python train.py --model="image classifier" --dataset="close-ups of made-up surfaces with and without defects" --train_examples=203450 --image_size=48 --crop_scale_min=1 --horizontal_flip=true --targets=["material"] --num_classes=9 --arch="convnext" --isotropic=false --norm="layernorm" --hidden_act="gelu" --mlp_ratio=4 --dropout=0.1 --inner_norm=false --patch_size=[2, 2] --depths=[4, 4, 4, 4] --widths=[96, 192, 384, 768] --kernel_size=3 --loss="binary_cross_entropy" --init="torch_default" --residual_init="zero_last" --optimizer="adamw" --learning_rate=0.00075 --beta1=0.85 --beta2=0.999 --eps=1e-10 --max_grad_norm=5.0 --cautious_weight_decay=true --ema_decay=0.999 --max_steps=17200 --batch_size=64 --epochs=5.4 --lr_schedule="cosine" --final_lr_fraction=0.01 --warmup_steps=340 --weight_decay=0.2
Rows from block 12 of a small image classifier, named by matrix and row number. Rows with one number belong to one neuron. Each number is 50 + 10 x the weight over its row's rms, rounded and kept within 0 to 99. All counts start at 0.
After each neuron's rows are labels from the 100 images, of 14976, where the neuron reaches its highest value: "strongest on" is what is common among them. Only what is clearly more common there than usual is listed. The data: close-ups of made-up surfaces with and without defects. In brackets: how many of the 100.
# fc1: MLP up (model.blocks.12.mlp.fc1.weight, 3072x768), inputs 344-429
# fc2: MLP down (model.blocks.12.mlp.fc2.weight, 768x3072, transposed), outputs 344-429

fc1.716:49 41 56 53 50 47 48 26 46 52 60 55 46 54 38 45 42 45 49 59 56 52 44 49 52 38 54 49 46 51 41 76 46 60 40 25 40 52 58 63 48 62 53 43 42 40 56 48 53 35 61 54 48 46 45 48 57 57 48 65 52 48 49 35 69 47 56 56 53 32 52 33 64 55 58 78 32 53 59 29 47 40 40 47 61 64
fc2.716:42 51 52 51 49 66 53 53 43 51 56 63 53 47 52 37 64 46 37 45 58 58 49 56 53 52 39 63 47 56 63 58 51 52 70 41 44 49 53 52 43 50 59 58 60 68 50 54 44 46 51 61 49 41 48 42 63 37 45 34 45 24 60 35 48 46 51 78 47 53 48 56 56 52 56 51 36 44 47 40 54 60 65 50 24 51
strongest on: tiles (43); specks (34)

fc1.522:52 49 44 52 40 54 49 45 55 45 66 53 49 56 50 55 43 65 67 70 43 38 54 25 43 50 65 40 37 50 45 50 31 50 49 40 50 53 59 42 62 71 62 36 40 54 42 36 50 60 49 64 36 40 37 47 60 26 50 65 50 54 64 58 45 44 68 50 42 33 48 28 53 50 57 60 49 57 59 40 52 45 53 58 30 37
fc2.522:72 57 46 47 54 50 55 38 63 50 28 52 53 56 50 39 26 49 49 50 48 47 50 48 46 64 48 47 48 42 28 47 48 52 57 44 18 56 48 45 40 45 76 49 54 19 44 45 57 60 49 51 40 61 40 49 62 49 44 60 49 71 46 38 34 53 39 31 55 42 56 61 32 54 52 50 65 53 58 59 59 46 37 43 60 65
strongest on: wire mesh (100)

fc1.261:40 45 45 51 35 51 47 33 53 35 62 62 47 62 58 44 55 50 66 58 50 46 54 37 60 45 43 29 48 64 49 55 47 56 55 43 57 57 59 45 67 55 44 45 44 43 53 49 44 42 57 52 58 46 48 58 45 51 45 69 53 53 49 48 52 38 65 53 47 55 52 28 51 51 52 71 44 53 51 43 62 37 69 62 57 41
fc2.261:60 69 38 45 51 54 52 63 52 47 47 53 41 50 55 55 52 41 57 62 35 46 48 65 46 42 54 42 68 54 43 63 32 38 41 54 58 62 45 59 42 55 39 57 59 87 41 67 46 32 46 48 46 49 63 31 58 45 40 36 66 44 60 34 44 49 54 46 64 57 34 57 47 59 43 48 52 35 56 57 42 37 38 62 49 66
strongest on: circuit traces (100)

fc1.733:35 37 46 51 41 62 35 39 64 23 60 78 51 46 40 44 43 50 61 54 44 44 40 37 65 40 50 34 51 53 42 52 40 58 46 43 49 56 54 52 63 64 50 54 44 51 35 36 45 42 52 61 55 39 51 43 45 55 55 70 67 49 48 54 53 44 53 44 40 51 36 39 63 69 55 66 35 48 54 44 45 49 40 57 53 65
fc2.733:57 69 47 61 47 65 54 52 79 56 32 47 36 41 49 55 49 52 36 68 40 45 57 53 45 36 51 37 49 59 44 63 34 44 75 40 37 63 58 53 22 50 46 58 48 58 69 70 43 49 42 23 59 57 66 37 65 48 43 43 62 52 61 52 39 46 49 49 59 44 39 62 40 79 50 52 52 42 48 53 45 43 13 46 56 54
strongest on: circuit traces (100)

fc1.363:64 40 54 59 54 44 50 19 36 39 55 48 51 51 59 38 50 50 60 82 52 43 57 45 52 49 56 45 56 60 45 69 43 56 61 35 55 63 46 54 52 44 44 48 46 42 49 64 49 57 62 64 56 56 42 54 54 48 33 47 50 56 46 31 60 61 53 34 42 45 49 44 51 56 69 72 44 56 55 50 54 54 52 45 61 58
fc2.363:57 63 51 44 62 72 55 57 42 48 47 63 43 52 55 47 43 59 46 44 66 43 47 54 56 46 35 45 60 55 47 55 30 58 63 38 32 69 52 49 28 52 64 60 49 81 36 61 39 51 50 67 47 43 61 32 59 28 52 26 52 25 52 40 35 35 51 67 40 51 46 47 52 56 63 45 34 56 54 47 46 51 48 44 31 71
strongest on: carpet (99); specks (42)

fc1.354:40 46 50 67 45 52 54 34 41 49 54 70 51 53 54 37 41 30 66 50 44 39 41 22 47 43 55 53 63 54 37 52 42 60 45 45 55 48 65 49 58 62 56 49 39 40 42 41 50 29 65 63 37 42 39 50 35 44 42 62 43 32 50 49 48 59 64 41 26 54 34 47 62 54 46 57 36 42 39 55 48 37 56 65 49 34
fc2.354:52 53 47 71 59 68 51 62 53 58 41 57 54 45 54 53 38 61 49 42 54 39 51 34 52 44 58 65 48 35 35 56 53 56 59 20 29 64 69 41 40 50 61 52 38 33 44 45 53 61 64 47 49 52 56 52 71 41 48 47 43 55 21 66 45 34 50 50 39 45 55 43 45 54 55 51 52 63 47 42 53 41 43 34 56 52
strongest on: brushed metal (100); specks (41); stain (34)

fc1.347:29 43 36 43 42 53 63 61 60 50 56 51 42 56 41 40 42 43 64 48 59 45 44 48 64 40 54 46 38 56 41 72 31 62 52 58 52 34 52 38 69 52 49 58 46 25 48 39 66 15 52 63 45 30 61 56 25 28 38 45 53 38 40 59 50 55 56 30 45 49 35 46 50 45 60 66 35 55 72 56 59 46 49 56 65 31
fc2.347:41 54 42 31 54 59 36 62 41 66 52 65 53 40 49 37 60 44 57 42 50 51 66 49 56 60 58 66 43 29 54 45 63 57 74 44 48 46 62 46 47 34 29 52 61 38 57 48 54 50 53 55 49 49 57 47 51 50 44 43 55 61 24 57 69 64 48 27 49 31 58 53 42 41 53 44 66 52 44 34 50 36 67 41 64 51
strongest on: wire mesh (100)

fc1.685:45 36 50 62 39 55 60 40 50 39 54 65 38 55 47 60 34 49 66 55 56 40 46 55 41 42 54 59 50 48 52 57 51 51 56 41 47 65 67 50 52 45 40 30 37 53 40 46 42 33 67 61 56 42 43 51 57 63 50 46 49 51 53 35 65 48 70 45 37 52 33 51 38 62 59 56 43 49 39 38 52 38 52 58 38 44
fc2.685:46 48 41 60 45 62 42 64 47 62 52 67 36 50 51 51 50 47 44 49 49 58 45 58 54 51 33 55 50 46 53 58 39 49 70 62 54 50 64 57 44 31 44 67 65 61 42 54 44 43 56 50 48 44 59 41 38 44 42 32 64 34 62 43 44 53 63 65 52 46 55 56 55 50 44 68 60 47 41 39 31 53 49 53 46 56
strongest on: leather (100); specks (31); scratch (30)

fc1.386:52 51 39 60 37 58 53 58 39 39 53 52 37 52 37 58 50 39 54 49 41 48 46 52 38 54 62 52 50 70 57 72 51 41 25 50 58 48 44 62 42 45 43 50 48 40 48 39 51 29 70 60 41 40 34 49 43 56 43 52 42 47 39 28 62 62 52 53 36 45 46 52 53 56 39 46 55 49 46 42 67 39 33 49 60 65
fc2.386:47 36 51 54 48 44 54 53 57 63 48 47 57 52 64 35 48 51 46 56 40 56 53 53 53 52 61 59 52 42 56 37 71 52 44 42 47 45 33 39 57 59 55 41 62 65 38 52 58 65 55 45 42 58 25 64 50 55 59 58 23 37 50 46 43 48 37 85 53 58 50 43 54 46 49 68 23 52 63 49 52 79 52 43 32 71
strongest on: woven cloth (84); scratch (38)

fc1.630:43 49 40 67 31 47 59 51 43 61 47 47 60 57 40 49 52 49 66 50 52 46 56 53 54 36 46 61 52 55 44 50 43 54 39 52 55 37 49 51 63 55 48 65 41 41 52 51 57 32 67 60 57 40 45 46 46 33 38 52 40 55 67 53 51 45 73 38 45 61 51 50 57 53 72 58 46 47 55 46 59 50 64 53 66 24
fc2.630:52 28 51 37 49 48 51 51 55 53 41 49 53 47 50 32 32 69 54 55 45 62 54 52 51 59 42 60 49 31 51 41 62 62 47 40 27 40 48 40 49 46 71 45 61 21 56 42 61 72 48 60 39 59 35 61 49 67 53 57 45 45 59 52 43 55 40 43 49 42 53 48 43 43 49 49 61 61 63 51 54 53 61 38 64 61
strongest on: wire mesh (100)

fc1.433:45 60 56 54 49 47 38 37 57 59 61 57 48 47 49 55 44 54 60 66 52 44 47 41 62 41 56 51 50 49 38 49 39 43 57 45 40 64 71 42 55 79 57 30 44 41 35 48 46 49 55 60 42 48 44 45 46 58 48 41 66 46 55 48 59 36 66 64 48 13 39 21 49 63 49 54 24 54 49 42 49 41 63 46 35 56
fc2.433:51 51 53 61 35 39 48 46 61 62 47 53 49 41 42 35 61 37 56 65 37 66 42 46 48 62 53 37 49 46 36 51 46 45 63 55 51 49 54 40 38 35 52 38 54 36 57 58 62 68 41 43 49 58 31 55 60 61 53 60 40 63 54 39 32 56 33 44 49 36 55 65 40 52 59 54 64 37 58 51 57 51 48 51 62 43
strongest on: wire mesh (100)

fc1.127:46 55 59 71 38 48 58 34 53 40 54 56 59 64 47 45 52 55 63 51 55 34 60 50 57 43 38 50 53 59 35 67 50 48 50 39 55 50 48 56 52 48 41 39 44 40 43 41 50 37 58 64 34 47 41 36 43 50 37 63 52 66 54 44 71 51 50 53 45 50 45 45 43 45 65 60 35 42 39 42 48 37 60 53 53 38
fc2.127:36 59 46 69 48 58 48 63 56 46 39 56 46 48 35 55 50 51 38 42 46 51 47 42 36 38 43 43 58 75 28 60 44 52 51 36 43 67 61 57 38 49 44 46 34 60 47 57 49 55 48 49 62 62 60 38 77 48 47 49 52 37 61 48 42 26 54 67 44 52 31 40 33 62 69 56 38 56 54 37 41 62 48 43 47 45
strongest on: leather (59)

fc1.400:37 48 51 47 35 47 42 57 51 55 58 56 40 66 54 51 38 50 59 51 65 51 46 58 44 33 62 43 29 48 41 61 34 62 49 42 51 47 67 41 51 57 57 44 42 54 54 34 48 44 56 67 59 37 29 33 53 49 50 69 56 61 36 46 59 46 58 39 34 48 45 44 41 56 63 71 48 51 53 52 49 47 59 52 40 14
fc2.400:56 41 49 33 61 47 60 52 56 44 22 62 46 44 55 42 48 48 51 34 53 66 33 55 53 56 39 27 67 56 50 59 33 46 51 52 49 47 48 56 42 34 51 45 63 63 37 51 53 46 64 64 59 54 54 46 50 35 40 35 65 54 65 47 52 45 53 50 60 46 29 40 55 52 46 34 54 56 59 49 42 29 45 48 38 63
strongest on: leather (97); bright spot (29)

fc1.636:33 50 40 59 30 50 63 58 43 43 54 49 49 53 57 45 49 51 54 51 53 38 50 47 52 36 58 57 38 51 43 45 42 55 29 28 43 54 41 38 70 50 32 54 44 46 40 46 51 19 62 58 64 49 58 59 44 55 46 65 47 47 42 49 45 51 52 47 48 60 50 54 57 53 46 56 49 74 61 57 73 53 56 61 56 26
fc2.636:42 53 55 52 42 46 42 52 40 58 45 45 48 54 41 42 49 59 42 38 44 39 56 33 39 64 48 63 33 57 36 46 53 55 50 55 63 34 56 44 53 47 51 49 37 39 67 36 43 67 40 59 48 47 47 51 41 74 50 54 43 60 45 74 56 62 52 38 45 28 58 47 50 51 50 54 68 53 56 51 60 55 61 48 66 46
strongest on: wire mesh (100)

fc1.468:56 54 58 46 36 40 63 24 59 56 56 55 44 45 67 48 51 56 59 49 46 43 46 34 57 46 55 45 61 49 28 62 49 55 57 33 65 61 63 46 54 48 56 32 49 53 54 39 41 47 67 54 29 42 61 61 44 61 58 55 52 55 52 59 41 57 50 54 38 51 30 40 62 52 54 56 57 52 50 50 67 56 51 59 26 34
fc2.468:58 42 39 37 55 50 45 49 40 57 64 52 69 56 56 42 36 45 57 40 64 51 55 66 70 53 52 46 50 37 69 40 71 43 37 54 39 39 50 52 56 63 52 47 55 51 38 51 54 42 55 55 45 52 54 64 47 38 50 57 47 40 32 29 69 43 48 54 34 55 62 55 67 31 50 53 40 57 43 41 56 59 57 56 40 52
strongest on: stone (100)

fc1.661:49 45 48 50 25 47 57 44 56 20 54 57 53 50 66 24 52 52 60 52 62 55 60 49 63 38 48 37 61 57 41 51 23 60 41 48 64 38 53 52 65 40 53 52 54 47 46 45 54 42 49 53 56 47 59 59 50 71 46 59 53 52 35 49 61 50 58 59 52 57 59 45 54 39 49 49 52 59 48 52 64 41 59 71 44 51
fc2.661:67 68 35 57 42 47 57 49 71 45 56 42 49 56 51 54 38 41 54 59 29 50 53 59 48 46 71 48 63 49 56 56 45 39 43 51 46 63 41 51 36 58 44 46 55 76 37 58 54 46 45 32 31 62 54 46 62 52 48 53 53 42 48 39 31 43 50 53 60 64 41 67 47 60 39 56 42 36 58 53 56 50 38 61 52 60
strongest on: circuit traces (100)

fc1.483:57 51 47 48 51 38 58 49 49 51 49 78 49 45 56 40 56 44 69 57 56 45 57 41 43 46 57 38 31 53 40 68 57 49 47 32 56 45 56 48 59 51 43 44 45 39 45 33 66 57 60 62 49 36 51 52 46 31 43 59 28 45 47 48 42 47 54 44 31 56 53 39 55 59 53 74 65 59 67 49 71 51 51 56 47 38
fc2.483:44 67 50 62 45 61 55 53 60 47 42 45 52 48 42 61 41 59 47 42 47 36 59 39 35 41 60 58 52 48 40 66 55 51 63 23 29 63 65 53 43 58 56 53 38 37 74 49 49 47 53 46 43 49 55 45 79 44 55 44 44 54 31 73 45 26 52 47 44 47 53 46 39 66 55 48 50 63 46 32 54 51 45 44 60 45
strongest on: brushed metal (100); stain (27)

fc1.409:51 57 47 62 28 54 52 39 47 57 52 57 43 53 52 36 48 33 59 82 43 55 64 43 49 39 62 29 28 62 36 64 53 58 55 43 30 46 61 51 62 45 43 46 57 48 40 47 55 44 57 58 42 32 39 43 41 51 33 56 52 59 49 58 52 34 67 52 48 35 48 51 47 49 61 56 33 62 55 37 56 49 42 53 54 34
fc2.409:52 61 49 63 44 40 55 44 59 43 45 29 41 46 25 57 46 51 39 40 44 45 57 41 37 49 64 54 65 50 39 59 52 41 49 48 40 68 47 52 43 53 35 44 35 50 69 49 54 58 41 47 28 50 55 39 81 55 51 57 55 32 50 63 34 35 45 55 52 53 45 53 26 57 45 53 37 50 62 46 58 54 48 65 63 67
strongest on: brushed metal (100); specks (33); stain (31)

fc1.123:56 56 62 75 40 52 52 44 49 45 60 54 59 53 40 59 54 52 55 72 50 48 56 48 52 22 54 61 53 47 49 70 41 68 76 41 60 55 59 58 60 62 46 40 33 48 34 46 44 42 72 58 55 51 29 58 62 52 42 41 45 57 43 46 58 50 60 62 52 55 31 46 55 53 60 58 38 49 49 40 58 39 54 52 57 40
fc2.123:46 51 53 38 46 38 61 38 51 30 49 50 60 46 43 43 35 57 52 54 38 52 58 51 39 39 35 45 50 55 47 42 59 49 24 60 32 48 47 50 62 65 71 40 47 58 58 51 57 55 45 45 40 63 35 53 54 51 48 58 49 49 56 47 55 41 50 57 51 68 50 43 62 47 62 37 39 58 52 60 45 72 63 57 50 49
strongest on: stone (41); leather (31); specks (28)

fc1.311:44 45 48 47 33 56 53 42 42 46 77 69 50 63 53 45 51 38 59 59 50 38 44 47 49 45 52 50 38 51 40 54 43 62 57 43 39 47 53 40 59 45 39 42 37 59 44 45 50 33 58 55 57 31 49 47 41 52 42 66 43 45 52 48 52 59 71 26 44 65 46 37 53 48 64 51 44 48 50 33 57 50 61 57 54 43
fc2.311:53 46 39 44 56 46 36 58 51 52 45 55 33 39 52 45 60 46 51 55 53 45 62 59 44 52 59 45 60 34 48 38 61 43 50 42 56 49 52 41 49 52 30 43 45 20 61 51 71 54 51 43 58 58 50 51 57 51 44 65 54 68 42 67 63 47 39 32 49 39 42 54 36 51 49 31 66 49 62 46 41 34 44 45 62 49
strongest on: brushed metal (84); stain (33)

fc1.459:48 52 56 51 55 40 53 19 38 46 55 54 59 57 54 36 59 45 57 65 36 52 40 42 55 46 54 38 49 55 54 74 38 50 72 32 49 63 55 35 59 57 40 45 29 59 47 55 57 37 57 49 49 42 53 53 52 46 53 34 50 39 63 26 59 44 49 38 50 49 47 37 46 41 60 60 53 46 62 48 39 57 58 46 51 58
fc2.459:48 68 35 53 57 67 47 63 54 41 61 71 48 41 50 51 58 47 52 59 40 39 50 65 57 38 49 45 70 52 62 56 52 42 57 45 48 69 57 55 38 59 51 60 55 75 43 68 51 41 50 40 61 61 70 37 67 32 44 34 54 38 49 33 45 34 51 61 56 54 43 66 56 58 57 55 41 45 45 37 39 63 42 47 41 56
strongest on: carpet (100)

fc1.562:48 37 58 60 28 41 56 33 42 55 82 55 44 70 57 53 52 34 64 60 53 39 45 48 46 49 51 58 48 61 56 44 35 57 47 37 43 55 59 40 50 58 58 56 32 43 31 53 49 39 63 62 55 47 53 54 46 65 45 58 53 51 64 43 62 52 69 46 38 59 53 46 46 54 43 41 36 49 50 40 60 51 63 60 42 28
fc2.562:42 33 58 30 58 38 54 47 46 67 27 48 61 44 51 33 53 60 45 52 55 65 39 44 53 54 45 44 55 38 39 39 71 64 45 41 44 36 48 44 66 50 53 37 52 39 60 41 62 61 59 58 51 54 30 72 53 41 60 60 38 63 42 61 51 48 42 60 40 45 55 33 51 47 54 43 51 57 54 44 55 52 56 43 46 43
strongest on: woven cloth (99); specks (36); scratch (27)

fc1.419:52 50 44 71 49 54 42 52 43 54 49 59 43 57 40 74 40 36 57 55 62 38 41 50 42 42 54 31 50 63 56 59 52 51 50 47 47 54 60 56 41 47 41 46 51 32 41 33 54 38 58 51 42 21 22 37 53 36 31 57 34 53 46 49 67 39 56 38 41 37 47 53 60 52 54 59 58 48 53 34 62 45 53 48 56 53
fc2.419:55 42 50 53 48 45 60 53 62 56 53 48 62 49 56 38 44 55 54 56 36 52 50 49 54 45 65 55 51 39 57 37 71 53 43 33 45 55 39 42 50 65 49 37 59 58 39 52 62 68 59 43 46 64 32 74 60 52 58 62 32 41 42 44 41 34 36 71 51 58 51 47 55 45 48 60 31 52 59 47 55 69 49 43 43 63
strongest on: woven cloth (98); specks (37); scratch (31)

fc1.700:34 45 43 55 31 49 44 55 58 49 58 66 35 47 55 45 53 42 58 51 51 47 53 42 58 39 55 57 43 58 44 60 26 64 46 55 47 50 52 32 67 51 48 64 43 57 51 42 43 50 60 58 48 48 48 44 43 79 45 62 43 60 37 58 61 51 54 52 30 32 47 49 45 55 60 56 49 52 45 42 57 46 53 68 47 36
fc2.700:58 42 47 50 52 45 51 56 54 51 30 47 39 43 52 47 57 47 58 52 49 70 44 56 43 53 65 40 67 43 53 49 44 47 41 51 59 55 42 40 45 41 35 42 53 58 51 55 60 53 53 55 49 58 48 47 58 49 51 44 52 67 65 55 47 43 42 36 58 42 27 55 33 53 46 41 57 42 69 53 51 27 53 53 61 68
strongest on: circuit traces (44); specks (33); woven cloth (32)

fc1.590:69 52 56 73 38 54 58 21 44 38 49 54 51 55 61 47 40 54 55 49 52 40 52 50 52 44 49 44 49 56 59 69 49 55 55 30 48 70 51 52 47 49 38 34 48 52 47 59 51 43 66 60 47 43 44 53 60 52 49 39 58 56 50 35 53 52 60 48 50 37 45 30 58 54 67 54 35 48 49 38 54 47 43 54 51 54
fc2.590:49 66 39 49 56 68 43 61 53 47 61 64 43 48 39 48 62 50 47 58 43 49 59 61 51 42 45 33 67 56 54 52 45 47 57 44 36 70 60 54 35 53 52 59 55 65 48 69 50 40 51 45 54 62 66 36 69 31 47 36 62 34 58 29 48 33 50 68 54 67 35 58 48 57 64 57 31 51 49 44 46 60 43 46 42 71
strongest on: carpet (84); specks (46)

fc1.356:52 58 47 64 47 54 57 44 42 44 47 70 46 50 48 41 35 52 56 67 46 46 37 35 63 55 62 37 54 56 43 49 25 64 48 41 39 58 61 56 50 58 38 54 45 44 28 32 61 34 57 59 45 52 48 53 55 47 44 57 44 42 43 45 50 36 50 46 48 41 59 45 56 54 76 48 35 38 45 40 60 35 75 52 51 49
fc2.356:40 60 46 50 48 59 34 48 37 63 37 52 34 44 51 57 66 44 51 51 50 49 53 44 49 58 53 52 57 48 47 61 35 50 59 57 60 43 58 56 50 39 42 64 49 31 57 58 51 40 51 60 58 35 64 38 46 53 45 50 62 56 58 64 69 62 50 22 51 22 34 53 55 57 56 41 77 38 59 55 48 37 50 45 62 42
strongest on: circuit traces (94)

fc1.20:54 37 67 65 49 54 49 31 56 45 56 55 49 51 47 47 44 55 47 61 57 20 51 55 46 45 67 53 52 46 45 71 41 54 71 39 56 48 50 51 42 55 52 39 27 45 42 32 49 44 42 55 42 48 44 58 52 33 56 52 46 55 58 42 55 30 55 51 53 48 67 56 51 46 50 56 30 49 57 45 57 45 48 53 52 34
fc2.20:40 60 56 40 52 52 43 52 50 41 67 59 51 43 56 45 59 48 42 51 39 29 52 57 53 32 37 55 50 67 40 43 45 47 42 51 53 46 42 52 69 73 53 48 40 66 52 56 40 42 38 52 66 38 53 37 42 57 52 37 50 65 55 53 43 66 55 58 49 53 62 38 62 47 51 48 38 49 38 63 38 53 57 52 44 52
strongest on: stone (60); stain (28)

fc1.401:23 52 40 49 40 52 60 39 24 46 77 59 42 69 46 57 60 49 50 56 57 40 49 49 45 51 44 63 53 62 44 35 53 52 47 25 50 41 72 46 55 76 45 56 38 51 33 42 40 65 60 51 57 43 48 51 32 59 47 56 49 56 61 29 55 55 54 42 47 32 52 39 50 51 66 48 33 61 52 52 53 45 61 54 50 40
fc2.401:44 35 49 54 51 38 53 59 63 69 51 49 46 44 48 29 59 54 50 54 36 58 51 52 50 54 61 51 52 37 54 38 71 50 46 42 49 45 48 35 56 57 41 37 58 42 47 47 68 73 52 50 53 67 37 75 63 59 63 63 40 54 54 56 36 38 33 62 51 50 42 43 43 48 50 57 37 47 67 48 49 61 55 48 46 53
strongest on: woven cloth (100); scratch (31)

fc1.52:28 39 43 54 36 50 47 67 51 52 54 73 43 59 63 18 45 56 69 45 45 49 54 33 54 36 53 30 48 74 44 50 18 61 48 45 37 31 54 38 67 59 43 50 40 35 47 29 63 38 54 68 40 49 67 60 34 54 46 37 55 54 39 52 49 34 68 52 52 37 62 43 51 55 69 40 41 49 59 41 60 43 62 56 55 49
fc2.52:56 66 38 57 41 49 49 49 58 48 57 46 47 57 38 59 42 36 55 39 45 57 59 57 42 48 70 46 59 48 55 50 38 31 34 71 45 60 53 55 47 55 48 48 47 63 43 51 52 42 33 38 45 53 60 38 49 58 47 40 59 58 54 44 36 46 50 53 55 64 49 66 42 55 40 57 51 41 47 54 54 50 34 51 51 51
strongest on: circuit traces (100)

fc1.488:25 19 57 49 43 46 63 49 57 30 68 49 60 61 49 56 49 53 64 57 47 39 42 47 53 48 59 50 48 38 47 70 42 64 33 41 55 47 43 39 44 50 55 60 52 49 42 42 42 48 60 56 55 34 61 56 45 29 48 43 59 57 51 61 40 51 58 52 55 67 63 45 54 54 65 57 54 51 48 59 75 48 41 56 52 46
fc2.488:43 75 45 68 42 47 51 44 59 43 52 51 47 43 33 40 48 44 44 63 38 56 53 52 45 53 56 57 46 45 39 57 51 44 47 45 31 49 46 50 46 52 65 48 63 60 63 50 52 48 34 46 35 56 39 45 65 55 49 54 54 58 46 50 34 54 37 55 54 63 52 72 50 63 52 56 43 51 53 54 52 64 37 50 53 43
strongest on: wire mesh (100)

fc1.338:59 43 47 54 35 42 48 24 47 42 48 50 50 52 59 44 42 47 60 79 55 55 57 46 45 39 57 30 45 54 44 69 48 50 61 31 53 47 48 56 54 52 47 36 49 46 55 35 59 43 61 57 42 46 28 45 54 51 47 52 50 44 42 27 63 48 58 48 43 46 40 43 51 41 47 87 44 46 66 44 60 52 47 57 47 46
fc2.338:47 60 41 44 66 70 44 60 57 30 52 66 46 48 44 54 59 60 45 43 47 48 44 58 47 38 29 30 64 59 52 55 54 48 50 48 42 63 61 63 42 59 66 58 48 56 47 68 52 32 55 43 63 61 66 29 64 34 47 25 59 45 60 23 56 39 59 52 50 56 40 54 51 56 69 48 46 59 40 47 43 49 36 34 39 63
strongest on: carpet (99); specks (42)

fc1.646:31 39 43 62 51 51 41 37 58 52 59 49 55 55 38 47 44 60 52 46 46 44 47 40 43 33 71 41 49 62 48 40 32 46 42 37 51 45 46 55 65 58 53 65 38 34 49 55 43 36 60 64 43 24 53 45 49 41 35 49 49 52 49 46 51 34 66 56 45 36 49 31 58 40 53 49 52 46 35 26 67 57 71 51 39 53
fc2.646:48 71 40 57 47 71 41 57 38 29 63 52 47 50 43 68 38 47 50 38 59 36 55 42 44 51 59 55 63 54 51 63 37 41 50 46 40 59 58 56 49 60 51 62 35 57 62 57 52 43 43 39 39 55 69 32 63 45 45 40 63 33 37 53 76 38 60 47 47 54 49 55 49 59 57 48 49 46 38 47 54 49 44 52 58 48
strongest on: carpet (96)

fc1.212:47 68 65 50 53 52 49 37 41 60 52 52 40 50 42 56 55 49 59 49 48 49 42 47 43 53 62 40 39 54 30 48 51 60 62 47 50 63 57 38 44 61 62 29 45 42 53 33 43 44 60 59 34 52 46 49 47 40 40 56 55 43 68 42 54 49 48 34 39 49 50 36 59 74 67 40 37 61 55 44 61 42 82 47 46 36
fc2.212:47 63 51 30 58 55 37 57 41 36 51 55 65 50 55 46 62 49 56 44 57 34 53 49 48 50 56 48 56 49 39 41 54 48 52 53 48 42 57 43 57 65 51 51 38 32 55 51 51 45 47 48 67 43 63 45 50 53 47 39 56 80 43 68 61 74 53 11 53 35 56 55 47 51 55 32 54 50 43 71 48 19 49 49 60 46
strongest on: tiles (100)

fc1.101:48 41 44 58 56 51 56 58 42 34 72 63 38 51 60 50 49 47 60 52 57 53 47 42 56 56 51 35 57 58 46 41 37 62 40 40 43 45 64 47 57 61 36 53 49 47 29 32 41 44 57 58 65 51 61 50 39 54 36 52 63 39 53 31 60 47 57 34 36 42 63 46 42 44 82 68 44 33 59 54 70 51 67 43 59 62
fc2.101:27 25 57 38 53 45 53 64 45 58 46 53 66 56 48 46 63 47 41 46 54 67 46 46 59 66 53 48 52 47 67 36 58 59 39 53 59 45 47 53 61 43 39 43 53 48 38 44 52 76 59 64 48 61 52 51 25 59 64 55 48 46 57 33 55 43 61 71 33 47 58 43 48 25 58 66 48 47 49 38 49 66 64 51 49 69
strongest on: woven cloth (87); scratch (29)

fc1.233:49 41 59 48 48 53 52 57 50 67 44 77 48 47 58 35 53 38 58 49 45 46 63 59 50 47 54 39 24 62 50 72 54 47 56 44 65 42 64 44 53 56 39 48 43 44 43 52 50 43 51 53 51 41 41 51 59 24 37 56 43 63 60 58 53 31 58 39 40 53 32 43 47 51 61 68 40 47 57 56 52 61 50 58 49 12
fc2.233:34 57 59 61 43 54 50 45 42 39 48 41 49 59 36 65 44 59 32 42 57 39 58 31 40 49 34 59 36 65 33 59 40 67 50 49 44 47 54 59 58 51 64 57 29 48 69 47 36 46 48 54 41 39 48 44 47 53 54 52 48 42 53 64 60 51 65 48 37 48 62 35 53 53 53 60 54 57 37 49 54 59 53 49 53 45
strongest on: brushed metal (99); specks (34)